{"norm": "layernorm", "activation": "gelu", "fused_qkv": true, "drop_path": 0.15, "init": "xavier_uniform", "residual_init": "none", "grad_clip": 1.0}
Rows from block 4 of a small image classifier, named by matrix and row number. Rows with one number belong to one neuron. Each number is 500 + 50 x the weight over its row's rms, rounded and kept within 0 to 999. All counts start at 0. Numbers have three digits each.
Before each neuron's rows are labels from the 100 images, of 14976, where the neuron reaches its highest value: "responds to" is what is common among them. Only what is clearly more common there than usual is listed. The data: single printed letters, digits and signs in grey, bent and noisy. In brackets: how many of the 100.
# fc1: MLP up (model.blocks.4.mlp.fc1.weight, 1024x256), inputs 0-85
# fc2: MLP down (model.blocks.4.mlp.fc2.weight, 256x1024, transposed), outputs 0-85

responds to: capital (60); the character Z (28)
fc1.371:465530420477512480528533513453457560490590493431501518534430488417450475452602404510583479475517583454598476442480502570495583549476418560452521504511521494518534556452587469525550421470535431438425550434509587469530480512510502485513483388465545380533461508
fc2.371:523494549511588507575511476606522530524385440495518523465465461494520468582402563497479533441537420518522578434493490544494455470530388475504470530547513438476517463426498554526515471486480409531507521438467488543454513434481457521490425538497491582400439495

responds to: the character + (36)
fc1.515:473470449519455516523518456506477451457551522503567524565443443568465492477604398541507464470458511511527480478572537515496443462416523507426484545527459527530537425523554457592574555516481498441475483463392520492494460488500516582443608511389405502478497414
fc2.515:443496496431517461533527543541540438544549413547595460421476532454568563530584483490510478467405542514568447546447406417449479502428577541549589606503481451584483473533450502498593527422545455483498570412461559485544462458553492551606565496432535443570514500

responds to: the character - (94)
fc1.315:532516537397444486490466447513436446476568497532618508587495512463453440441412494427503512462483516540406551459539507423483548499582490548522493553471553520488483496562515471631455492578524482469577477566514524481535462469476448491641466407611568510444512488
fc2.315:522448526555493481488558404504476462505476563425485482475405542491483538430443522495412553523501524493482479536480578448483589441480511487446577509502550430535527481583489401372461470569574577570540511595566445528549507526504427440457489504458510514526571513

responds to: capital (82); the character Y (58)
fc1.206:435502471400522589432508458556512504597511418508515507545513465473508518533540426494528572423417512454574482511497483450507481396534438477534389549490571535510498481483413491532464492473500416504402462419570481465508486557448610521465490510498437517555458500
fc2.206:470483519559589437524537492488472478521549403542500470433516525470570519393570482566550477498572416468538457449414444418506400446478485483427555557455470460545493487535424572475411607507526479470423474490469517554483444480380452538453474445479442561550517539

responds to: small letter (72)
fc1.655:522442464525455456514491517434536504519532537553503523511420429477457478538454515480429446511471568494495478507539430428562444488490520498370427480547454496399504492467546531562496476541636504539490591510522527455522374469530432564534454488513571528463421436
fc2.655:413487446458388452540507562432639508554536498549409570493418485555537459415553599477450494433512497480548584476466451502464482556532558427387495507511527396472456453416478492418459509519532456556521447514460433480455504483505533570529510520474497401577558464

responds to: the character @ (28)
fc1.445:518431494521480522577553453508451507491531549563500498476521423506447505429455595493549444505470490489496481466506516471559459559480485461454485430497505391523514529487489430484523409643418526579460428426479510466531506516494534418594525455523491507444423474
fc2.445:419529527504570583520550511549506495450443530493534582601440506473441521460597445415440511433484451498469473482508520524456542455520403503524475472533513570363499505523449597465500552415591486489512512479481521502506521491537464451568441546499543479580423492

responds to: italic (73); capital (70)
fc1.221:376539446489590458480543492516442494488487493477506472562496567441390462490495417549493478563512448491531470431442553450468491438508470498423555532480525526419528521485546574522447496483573412537495560439576473455503605460514615508503490555584502423550486482
fc2.221:538505405543529545487530547411531458569508499466623394597497533444486496428486433524428478426560491370490519536533498554576496527514496453490523496550538475434516618475576579576514483566455487482474541433532467485544588491404502553548448484511558455440483507

responds to: the character * (43)
fc1.10:554472471429525474472438585395425508429534442450488537497434479437361434494514418481386515511572542474503494502483423460467523484518433446490428555460445467468535363488565491556456528421553447587468415422517493498458460525554480545455547475497539435505463463
fc2.10:420530520442533478623566523352505516571474425516488539480476533495460501568578394439425505499514533575538477439540472558452491391509481492469594521578519476512454472514438464537521475556449503540498443561465516428449479437504496569499490587485516594453537440

responds to: italic (74); digit (51)
fc1.373:494479514490536442580484545469505561440507571509447451521531413379448417508520490491531461420519523596503527454513437519553466502564495524441485529493549515457529422505479509522498473470534464490537429499547458444485491446524522560437430507427490500501516507
fc2.373:516602402466529494566490528432456516561486463551465465476573402541538438536486489448414515404525424538523451460521522415424513460478495414488493590529489506507451480400502499418479570531535510548522441531504508522494480448533484498463472485487498500500475500

responds to: the character V (25)
fc1.135:543441480521516598559420472531522470437437513557464592463493476432523499531428503429543489505538395503575530503481522422488493468603465390457520486457465483457535506437468471548574533516432553494427543466517577433554513506481503404484483482530481473536399503
fc2.135:450519521598545467472515456527485459492437439402544554482581595497518528480520492481504469515471472465509512482538578523452520456403456584494572511527531460414529509519436579457511531450519413441462609487586512513552541519480465456553544517455542469557567526

responds to: the character ! (92)
fc1.309:468497554479465594475480509483510451466511516491494505491412498480442483473580498416392506529541439536440530373512497514480520523452520444430411483493477569456513439457500459597464475522503478527415518609528495500573417523515463500481482410479479558458452464
fc2.309:501502395500582431483491525473559505598504580488450499571399518529465477502552521586480490465540451533508570467460462544466548485454591476514505456509467500564581449443456442454520475545396467597518441570479487482466460543510537440526510530522619441529496531

responds to: digit (41); the character 1 (25)
fc1.39:421564523471466477504503532502508534534491455626431473522459511547553382525436438480463546445432490539441478554500451494504478514513484445502488474516503530402482443489423523552563520549558478445510379512403537516460440528390525546513490535476478438441489456
fc2.39:552517616515562451544665470365543535512578468508471523481580460513512550435495542488464552537551550379487480493486506492476552515488549424509489469531501457500353504407483493531457414488501552500481496481475495556475437474506539547497633548530559539547537565

responds to: the character p (38)
fc1.509:438541601586507584511448563413465473527524526583550492548437462454544562457535613464546433478515527446481495450478510493388520516515528566472485563598494509520542566497466433528448436472473481506384472450532550402523518433509537546471517476592435434588459478
fc2.509:465506524419555563574541486456527499507542488574432457522602553489535488550529545444478489500494460544598524531494433523571438574626404476525528450574497572581462466497536598499523516592512524531625588494478566542560564455513479434604491524421547543582496535

responds to: the character @ (41)
fc1.257:541492464530493471450523460485519496495460459559459438388371460513523471553362492544540480398429477506454516497430520568466376486486503512421573486471453476584547403491520426537601574487469494482508488485606570564531437483457369456543453492563549512476509485
fc2.257:469484466565395542491483513521372470464497422440478586534483500415563510546527549529482527497516469579525512512412577458525472537445506478433526500441527573504475524484567555465557511563397451555478452505604623533535522552500511461595429473510544497461448517

responds to: the character @ (57)
fc1.155:402485440500500466416568468493488462427520596593508528570487497446500479553557439556534509433439463497450480501497465470506542521527426447534528530542510488595493588500502547541474410385486539488480410453485528425510472445556536482487509554465476469572506504
fc2.155:498480439497546479459498512534485563578513513441436474532504475590534535507487509462506518530524482416549474500505540507598495458518484532605549399553514581613496465482522507514490418563578483487494439547447471401470426468433515538492487544511497523516464528

responds to: dark on light (66); the character z (45); the character Z (28)
fc1.22:520433442401417411550464449546528524502589527634482565429509506462547468502607612434536454525518529542541492522551474527509505560510544478504580565407465519509540450475590477480494541472548439551489559449543533551426477549443486461449533471477533379512492572
fc2.22:491467458504563505529453548563467459563451569536534486547518459473487460529494546509527534479456545506487493493486554559444507426440555470552531456508494429504512542440477496567551475454517520385473500553464469520521549402582502586498481477615454514517477492

responds to: dark on light (71)
fc1.26:492586499595460476468478401521558530652432548486508409572547437470468405469525483585529474461435494435478530440612498478487469466498564482450454528504539522491525511476539467495541510485416501532490467448427468451560528546559442483456494443505607399523493469
fc2.26:460467535482537553514551459438508527445459455518380418505541499465473478545579463535559446435466544528536532503522491453412417620503457523537414485448537449523488561434474512483475563499554460454527542479468442503527522448501512502485572500533594551519490520

responds to: capital (84); serif (70); the character D (44)
fc1.392:497447472522502459518485474443458444539423515493471536473528542579503464526492489486500411557434509562477522423497386476478471436527529481592506540523540537474493419523487488525582480498549559566573503555485543458509499478506496598554514455475532478417498495
fc2.392:552473551565524523397506410474500497432510518504505542560534452489546540490437515438587491496486525538536480497482589450493541529528519439467493524410557455495532535492506526494468458479458464539590577500582492377495553490521439469475600433523500478472415433

responds to: the character L (35)
fc1.382:537507621520487527429545468451332502466469399486511496603482519458445484436423510465494520422550477487395543509423520398447414476457576459442494483534430531456415544554605494452456458499515608389453469434519469473470520556477461459524558508543388539592467453
fc2.382:467553431530497575503474483523508439506467474474504494539476498423533488572472552508553419463549540493587491468518553520522564478515523503465590509523504549587517504459527642477460596474576475548571460590431479488474466448431524554511379457435437478518559494

responds to: the character @ (47)
fc1.513:512488435527477621563489492434520504469491520564480404438542492488459486560472597441511415536514517495524469432502512585406494505527506387448515511572535513547563461566544527572490530467522485552484496351540528434505481449417519630533589441496510512445417482
fc2.513:453543407557535556538500543448560421541522508499574558510511533491520479421510503437527463542518454482593505501464529452532499458528404512490497527490506530533461438565448494484495534470467474558504482530406578612470607565478408381482573387484403474533480499

responds to: small letter (61); the character q (34)
fc1.514:514573556473452495497471460570478474465455437548471487512603440542497504430545485489544513457458513521541452444532501460471467451414427479531513515455455548508456468417488512508469494451395575394462508554528532541415550406487479516476439614463513532501500561
fc2.514:408457518535418490456478547526512502445510543559497485549439522511489484516509408586438496470483572515472561543518542493562519564547499570458529450520437451427543520500519418483517499598510415572494519552493521558521518557502421414491462505561488485478447608

responds to: the character @ (95)
fc1.244:579529489482503617399418487447418511483474477477477450526541512554510443554467542454552483455465469530479450471484402473506613554414497503541488480545566531498567495456576454462469479466465493497501482477466511376449418447518490524453481444435452528540566520
fc2.244:551508485445545462478430445466522483398437510474399492474419611552555411574546471508495535422555538498434458599523408535545538469502409602565538468590413469563546503542514530532514463601576502529483528497466430519500505453485468455589521494520513536534482479

responds to: the character % (79)
fc1.188:536495494519521525487454534453519444540450493486427512527568444541548471513555473501454493547464536439509535564579484624489465459419477445466448498474456637443453493571510463539435574580475493475482460520503454504535521395534574483483434556557593547457475482
fc2.188:537485544478571392462609448529458569481488605413553505486526490411483542514475503585551463504530459514479434545533473561498532476467450561524484517574432456489550435514492461502436510481514615436428588486499562604480435465504486473503496501493513527505388455

responds to: the character @ (37)
fc1.761:486436384539540515492504559457556490444496576432513544506514523582413517414528623474563517484472512443471515492554471558497572503441472457501495490421538528551475602535473533438574461541581513436486462486497479497537516513498521474532407480572473488514472437
fc2.761:536558535440530430588506518459496538544588504531446519576486487535516598417588623523488494412444492486499479470451487568529495468465533496556490421561479537447496536499501546513478472494581529525461493581452520463471509490488445492509530586489700510488565538

responds to: small letter (66); the character q (48)
fc1.547:482513512540471550496537516585570527470471460476454528502462480511384496451648433566538517547434550495527487511533416494550364503550498419447493489433489566549523437438540499509466492505463509404621458469509431556569437493505377513490443528523638498492516519
fc2.547:471506509532508468495542582495503510528487526560545498543484561496483536560470491582494394542481564520443492470436492553503509598520531528514506602569482442486549496467526431450452499619485520520584540513499463555543465462550470448492484596494500538458464426

responds to: the character p (28)
fc1.138:547443481483532511440507559562495559456483448533491477478445464493447485522601556418543501545539464440471519552505467434461504424415538511474486486486563467427480461518435459481518520497501466518487400603497545494508568495430512463493468557419467547481465510
fc2.138:645477440426490448388570503472575532429547557483489501492416535456474458489456509535518524525530446540437489484532515565477543550430495514524483467474484457560545559435567570445549599426559425619438445441564450515508523461355478500425469627423477527462430554

responds to: dark on light (73)
fc1.42:443593550473533515358552438403432510517554473535498416527489525504449476453470490522486441492473430539513491496511460481450544565525543445514567526598438458558494585455471405416513512515388477477530563448474522457442478488388480508541395468512481585455461564
fc2.42:492488549422524516573513450526460413468528476432478508562508526391497398419491439516382447475481498452391538614564566476485511476505580495475482523533425585520468546583526388487505484533493457523531537431585471463466542474453479509562507581541560470564508557

responds to: the character * (76)
fc1.762:497463463582447500525521526519396534453455556573492595487456537494385464530617400553501451550510433524494408542470518501526453494602445514493475504450471475508542399440500456587535496442539417557553493424494407435514491512600582510554493563547562501534465490
fc2.762:471643528490526444519504551464510466531483450540550506424514416495502504481522402499479426527569553499503551507496544532523455556444520449556559517434504509535545537535520438485451510575505551503577462482527494470439605503484486459535505507455471484527521504

responds to: the character ! (58)
fc1.130:351490486416483576457472411557478454531510465625510559453491540489420440464550573467508496507539392512571502429427458554438504508411604523486470528443460516505407523449434543514517537439536531533458485487527503500566413492489450390494521437448522539486508530
fc2.130:435464422512462521429493496572443430563541512523408423504438587545469471572513503528520491500451463452511518478558612525458488521428459453468472444532406502548523523568512574419602523505498428527523497610471485576566409590560511482461495489509471448497562522

responds to: italic (74); small letter (62)
fc1.75:575509531581547532549431467586492461517536425521573487458474527472409481508548528492517502509450484602527483461516460431471410599569413502522481592485607531461508560475543478467529550451473400446524489491451465517548529603497478593561473494520462532476492416
fc2.75:478488481518564507612524507524546482507496574493561510535481467469413496450456544439568494394490606543421450537539530558498524467538480571465538507557545424567595537510462494551432464522539472516490525478512522486485521449442558507537513468546454453501455412

responds to: the character + (52)
fc1.420:539412587546497489452530464444506572459445519491431516585523510611505556555546476484491455517491503539540371495502427388492484483582502499508425547468477507463459541483498564470433471447483516418510522534536626561507463450443480509408504526461528453563526425
fc2.420:521471480453521451509503455537535472589440473385456520484485527474498539547453530485570514462506389540493555509536530465470482569488484476511458537564460461473505521583425511458461479475522484497466485517437425453491439442455473514423475548559518545408414600

responds to: digit (40); the character 1 (26)
fc1.82:495517585477538550547563587422516486581407463561506404555508473569487455464483421469462532452485528586471424507520429412423392494539505445423421593462493528436503400512452568568419478495511465500407490580545514514546543574470527513566530525505568480483547576
fc2.82:470544608592575586510481451467534533462561412459501517547482421522518486434515476493465501469521481364516505398461488543533555475475502472484433584512429526531390537509512498540523429468507518507511524457497509513570536465558479573580499465449528521528559550

responds to: the character D (38)
fc1.734:516454525526510499485437462529536413453530462559574458454491478471504402474476502369492488506406508549488460526444433505402465555509446452496493515521586565471605599500502366517491545449519450559443491566488466396530441524453457571448469462520483455484436422
fc2.734:473461526595514425463565498443497456478556505516594506475510540445516454514451499530437528480532488628463479596483507486523512508507429407499497401550530548557483509485525481450507552503487460493601580518464476503569606537468516479507488529436547491506454435

responds to: the character * (60); the character ! (40)
fc1.32:389542529522469500500491515510582468587515476547466461400389515528515478540522540494502522530555482499484501496513466473486537512534572397422477508511435558520539492489481468516511465510524502551444531575552518567601393503469515491498528517397622415443470502
fc2.32:517461465558473470508535457511508514433541538520471396481452575422512412463495534579536488500527536553535599534525498498485536510385570505453543432417402556523560463457567546484417495525401441518494395530500578545451506583547556451475522414514554462539505612

responds to: the character ! (62)
fc1.352:350496467452470493525509468558502424506544499621487520420417558526589442474511560491468512449547488525516514442476459561442537581536580447444528501539421499495537494475513566525485465461497505574513489529575549467523379532460491387532513404421525402502514477
fc2.352:525424336532429581515465544598496375494523518503508423437568455585500454472533544501578443501436497497490529567489527536544612466450544524490499508490454569428557470504590560465573519438484431537393502586500503549492482537605557492529513500524570441495586557

responds to: the character W (30); the character % (28)
fc1.226:518514414528481563509563471462573533473381417541462497537508462486458461547454541550533482428498448521582582423466544450417534510451498485467561467601493510512592515591447402501538540476486541510436520469386456501576544517492425566554496569576554527504430473
fc2.226:444555494423501510474527500470623385480477488480490574509473443537400454468567490511538525441474346497491565463530499504415480427471403431472515455404520428578532429502455479478486471474435591498470524498417494480526554515574452493530477501573453517536433499

responds to: the character ! (50); the character ? (34)
fc1.698:361555500417475529501438458494411517545482459579491486391445587496520472499528471488477467453524408538526486503523486511511487561467490406517486517550450500520510506480418537476556454507469567585566533478551499509485428549473544443519472493539533449526498581
fc2.698:529454429484459416551512555494510396436536566511516430506549526567489562543523542488525502539426500549459544567561561477470466438470508545590558506476546478484535543569508536467556497503546457462482522557499450560523487600614476427623525452545526612456629494

responds to: capital (82); the character H (38)
fc1.504:514441385574452525453529510434463492437524524449457444566453505449467477428435450480525509525551410554533523563550487486522546482491512420517507581479445525484452565507443485441501493505521421446438479556473527526445583460474490563572489498551505529527477523
fc2.504:518528468443552550491403436448463529445548521470505487519548488508569412507459567491523529557638424572499460664479470459510503450516483400457540569456531500545435388477495497540458601539536494484489548580534441546430552456525478476498458411601473463503393434

responds to: the character ! (29); the character ? (25)
fc1.51:444525496482464463554489462534481544484476412496481560437493564514491434488534469476500544551453528440598473475530502464509500570506459452590437599439499500514511483435466508564537548528531462513520505440538500571542542582505394403563489553515539533484490500
fc2.51:602417407576446487576499474486491382521440489553595390520552493484537481422465460547524448472550518531464513504446556582557500506546503518581494450490520488522516463488568550457517486459521387424523609527607574501547460472514518505473424509529537512494589541

responds to: the character L (53); the character - (47)
fc1.211:494471526486498522546496517503546472462543461486546532536463542490492509467483438480453487503480536494493543512568517424501507475477454445480478481471468369460463478486492569595599502491506468425528577451474538461505434452536508504489419421576538447524474427
fc2.211:531413476487478515527563529500550539509441462486507548489409495440586566495501644537463525502500472473540483558397502597474587553562574498472587442567495372526492513491552493457468443570531454589521473411572408534510527535505560504473509494499486519540537550

responds to: dark on light (71); digit (31); the character i (25)
fc1.260:458516511415418509524476466477538498489469491642543544488473540458584486451464502482469466444540496515483515488404458525425451542581448481519503521580504501449525504481509587552492464475515500568521455577610540467496415501516543437497485447547569457464500577
fc2.260:528445408491490622499535531517518483501540496427554560506523479603578605538551589503474500524430561443493495482503524504507559481512527491540497572475474548493462560385522533464526532502478540468489571557534490586610496506511547550513430506598583517554559472

responds to: capital (72)
fc1.146:503530451423527552478591540498444535505626474545540491442522495403466577381452494451459531533528479577496530537471441388458559492526512507488495511476466513538459438469469451461485437402422435485503461534494553478534437495490448514559420533422498530523484512
fc2.146:491451483462512508534554574524466513501532469410579481574587487531437486515491435635518494476580494598484472597523515580492504540495512573496553488563591416501560579431461420535513443482513503490478606538490535459523548514482453568532551372539558444542483519

responds to: the character D (32); the character b (29)
fc1.9:534355414513518471471548424415468433493407480523441528522495516512619445470505448517499439475416474548538550447563486449508457578526502476496525506442442529535485526575504510468566471452474489549554474479432536432528451480601520629477544496563564470535455529
fc2.9:600470497549503486498448541464529607490461435489462512556405510421472479419378524538562548459506480515513443470450487578457465564471539440403513502474451428532605565499519464501527495543510538489466516426530495568499626511496452456454527568485482521431500481

responds to: the character % (86)
fc1.544:471513436552488538506622509487515444501563475532434501553462453443456526520536479517441562476371539537563542505480474530466496417612477477512449542475565613445552487424509501562501435488555516525514428486443437471551547388497612482570580458509526536493486437
fc2.544:407458537492496379545492504577526446422517430527539487430552522516577503468517444500573553493575454525452498479509437564491513490502435465449527494523481493584423464530585510428455498505552532442397637422513462448449418504502447456542585471482481524454494534

responds to: capital (78); serif (55); the character U (27)
fc1.124:506509384554474505455518514427457480441380512470487500530509566580489581501434492467594402432486497605528514526594467509468452558533508447516557514495429679494516507506517486500503448496575514486501593586444427448462598521530456514490371424458400523503437466
fc2.124:598535521479520619557465502490485465479570458584381434539542490553546473449536565556395583466567540371474421489454455533493471534495566488493500463493473521572417534464443490494458487557507521490551558476528492456614454509485469513585494383431562511527474514

responds to: the character % (29)
fc1.99:498504436561553497474523523508408460412418488449449474453513437509469506496480566545445510549484488454432552433502439471506567394480452415452493537451418552448492395547620501548543503472546504545470429511393546595497542490487491492519555587460516509444517521
fc2.99:518559534512497469538487522569590487465549522469513556520444427520531470456483362603550520427500555447576460588513552570404554562457500534523503569573509605569562453555518435569512431476477490483502563469545529401557418559540465416514481425550440515535415473

responds to: the character L (34)
fc1.47:544527505483537493462477487441455457533524504511587516483505516486526466539589489554411577570524541454552539494539500449520571490505516458506491490434515569510416499430440517525423510530437464543434506494498498419512489446533573429527479459593494461494453469
fc2.47:485551455530476543548541515436501467499564507552549552481535487509524610447516403463471521540432530581461548488518446537570473448477549497503442434395453438544450515511467541487545494469539435557561498432550465561481507489524497531536450475406439582447479411

responds to: the character * (49)
fc1.553:502517448508482526479510348511486468532562539546527472414481563458508403498446465507428526582521439580516475458501467516508535525511456540521499465567449586433489527468504453523530523459569433524524407464440487524501545459503557426507527472523491639441529480
fc2.553:424525502461423487422413481455501511476528488561502479479439580418564610546523526486445511480442463501417377526613570439589540639477509502576449448544511367577478509615439438508491508470480558567594473508534412505521508490476536456510562502522556563513528506

responds to: the character b (29)
fc1.543:484468512532523446460512419558397538563429395465398454489423406509473557489449461495513451378501441433447536434404458512433391490495483491483424528503403464547550469547528518558448534503471453516459498453538596537550417497465500423574522491572511577575506520
fc2.543:496471535488525524564505509552553456442480421519546509402520522360526482598535462505492595518519526524523526448529559466485532439468459540592508395423513429437449525519499497428507501556463422530465491546430568558451434540420520469529424496566556438497566452

responds to: the character - (27)
fc1.653:541538539508472481497583573533481547604518533433536499503503506507588576437418512442458501458570389489432457463422459407492473567560519558460449450501516510522438521552494505485467559451379524524460461528452579479558562465509523539519446513578418515537403552
fc2.653:532575522377555526519537431517498423477469468531536463431490470497474410567576446486426507556481543456415508488503595601481439457471522556517565467416473439421496514482540506492548508500511476505466512543454513484515396445436486471438425475574534591508503473

responds to: the character b (34); the character D (25)
fc1.170:520526463471507552511464484510397429432489443561456517520455502422587552442526529463586476432535354458459526508512499549414530517515512460453522537546543439554442565563543403454522425503512402453475469445513543513556541538540529447547454524500404490541507457
fc2.170:411523597502528515559569495410576430536571390525474499473527454542535576563527504470539639473493492527489434496460508530538474466541368518495429416609524496566457483461520483527534516494504559542539521546488466575602424543474538453481515565461574522502458498

responds to: small letter (67); the character s (52)
fc1.397:454550570536413568568419474573514492476487534509401562525509491602537440437511530458490481576455444503542409521526537516506415497443471472453519443541465560514511402465484512526484533471504522509467479520560570547487455395499572464484512507508446526603462552
fc2.397:552528561521499451424501503401438462447501535402543494641413541567521532464463554552487481471447541436499515536487486557483505530462436523491413515554409485626545526488494459455442565549509443462487460523527484467506537481472581487487570566404459463424514518

responds to: dark on light (96); capital (73)
fc1.652:502458491490500593471459434540518496475441507573482484410571484482517514419335557492493594454518433548555523427574526475526492405481408446556533476467451531486438527521469506606523601528446568453474508479544529369476555477461445461447555485462488484541432494
fc2.652:529372505580512541495490501490486413439432541384492513571566513432573442525524435525455446487447488442528554440460585442507471496450541396458532519468522549469510513533464558502538462545536458468414613478591492516510580439481479504569527568501565465569483502

responds to: the character f (28)
fc1.229:468459490453512540526435423541527549498514545526436555433563419532465476482512525579406483573532542432543566597541475580516444478425512448520520460536494555457527435497524505545540631456537433457540500512537518537469410444500424415508613495483555497497507480
fc2.229:618528521475497476469574452526518445463476514373489385554499534528496598499494463501426477485497490503481458566557559604450461518403457550526500505430386550554552593507536468501549503498524500476468528548418510575546371490524567538447557532547509519448395450

responds to: the character * (50)
fc1.207:520528535434570491459398476451517522481495492524499488401583500450469594500480444523483409602593441485477481545490476447547531577403481502534472508413463491615514455542545510634538536528565517526503403531563516473465526618501490578470502412568454566491453505
fc2.207:518511451575409507547610434591404555550542489461555452493436578500501518550539502403449455558391435493490507422539412435502497501524466463688496494481509472530457478458480488487487528552469554477500496489475506502522482559479487385578518514471482523433537468

responds to: the character @ (30); the character e (28)
fc1.670:474558514460493489526423540573463433419472438455438538569455553534534480446428481477574432545503501489543422509516450504517503524445486522477446507498478475501551538391508415487512467426495507478525511550511615491537535455501396493539464495510516493568477597
fc2.670:515499524563485427498524447516476432453419358546494508556516565456520462457533513478416489503497505441415444453464466464482527483491447532530515588530471544624485484494506495442474576468498445492444515534517501487510517568488449495548547578439495491454508550

responds to: the character * (50); the character + (44)
fc1.334:447461413514518483516550501472494513429515458424546601535415618479469550470544476489492483501426522461524519445539487491559443554540523492460376540407454454523489536480567457485487584406508449582558461470473595481502484499553446488500462546589547547505454543
fc2.334:491546502432582412583462579522462453468418480446506566598354498397510584477422483471517536539454483507469503496482511480513466518508458545503535429447475388507487450477436439440399533624459565598502488545547524479536483404419478522572507465509474540485574586

responds to: the character ! (49)
fc1.647:443511496512422502557532508453459491506512451628477472439492459502506463485539493442511508449426548451469444471546511410528460505475437415449443498553477532447521487457560483500449448483524548571531524546448547515476446521465488526467500404531568545445421480
fc2.647:490529547529506497573493530429572488577534520515540456492478436537529509506604526538600561499552450429485514572404470468470545503475556481483528522521514508565482517485436502408446476551520549470474422497441473521477510629478526447520495465432546434499596501

responds to: the character p (25)
fc1.560:494447475540496426525513486554497446510441457575492478478455446534403463609479510479401521455456553582431507492461489426534452527508449529494503463516467555592481458497524426590551521494479506447569451438477438566467524443431477397487556464444527496488576486
fc2.560:456468547403411577566470515552429542482442518548526595549497416479586529498471580499485486475442507511449486593477531515418514566571450477452463488510560533454524462466574553484603427470490507563541536455582515486554468511507562527521422470525446480523486469

responds to: capital (62); the character L (29)
fc1.583:535470474572470400463556566517428485398548513419438499493394516424539591407443502519480640452571454446550538392505495540462536486457469441395491529465460502426488520551514484592517496534509507451475513417451467535453533388564527550456573467529525488548432444
fc2.583:516420452547520536519451445566444542444467483517540476542507525599543472587430491514454549500506449497469503515534450561484462517520538443475492603559471463498532586536545443506520501516468456548491550511501465498516581561565510640459426451466463526438460457

responds to: the character * (97)
fc1.291:481473509522503528510540525504453538519492479625501585504541544468411499525542377551547448638417445510531525437413445460519444473560506555527519536464426526469475423462549421512503498495552469555609546427518506399550507510503566465559515484567545457532477562
fc2.291:520488520511471487507530593413499521418550448609484423501525484458541532503497421454492440560524517482443530506512509473487463572417545488525494446530523429454494544434486458452538484518503540513610485513481479500494577460511499506520455481529496479514521566

responds to: italic (73); dark on light (68); the character * (27)
fc1.505:488486512479464489518448516495497538454482496427521540482427501537566549530524469422503530534572464476533489484573525517498510507530456473486520566519588519471460580445457533479525506472516460463514439429517460590535558603465534549539550474477483543554469453
fc2.505:540475496550482500424535401489600455557506574493587421510483552491441517556558518424523507470411491484432412516450446415541474586506473452532538542539527399538457568543421566625464545496530445512502511528442527451464454568489495518567550571490603504411489498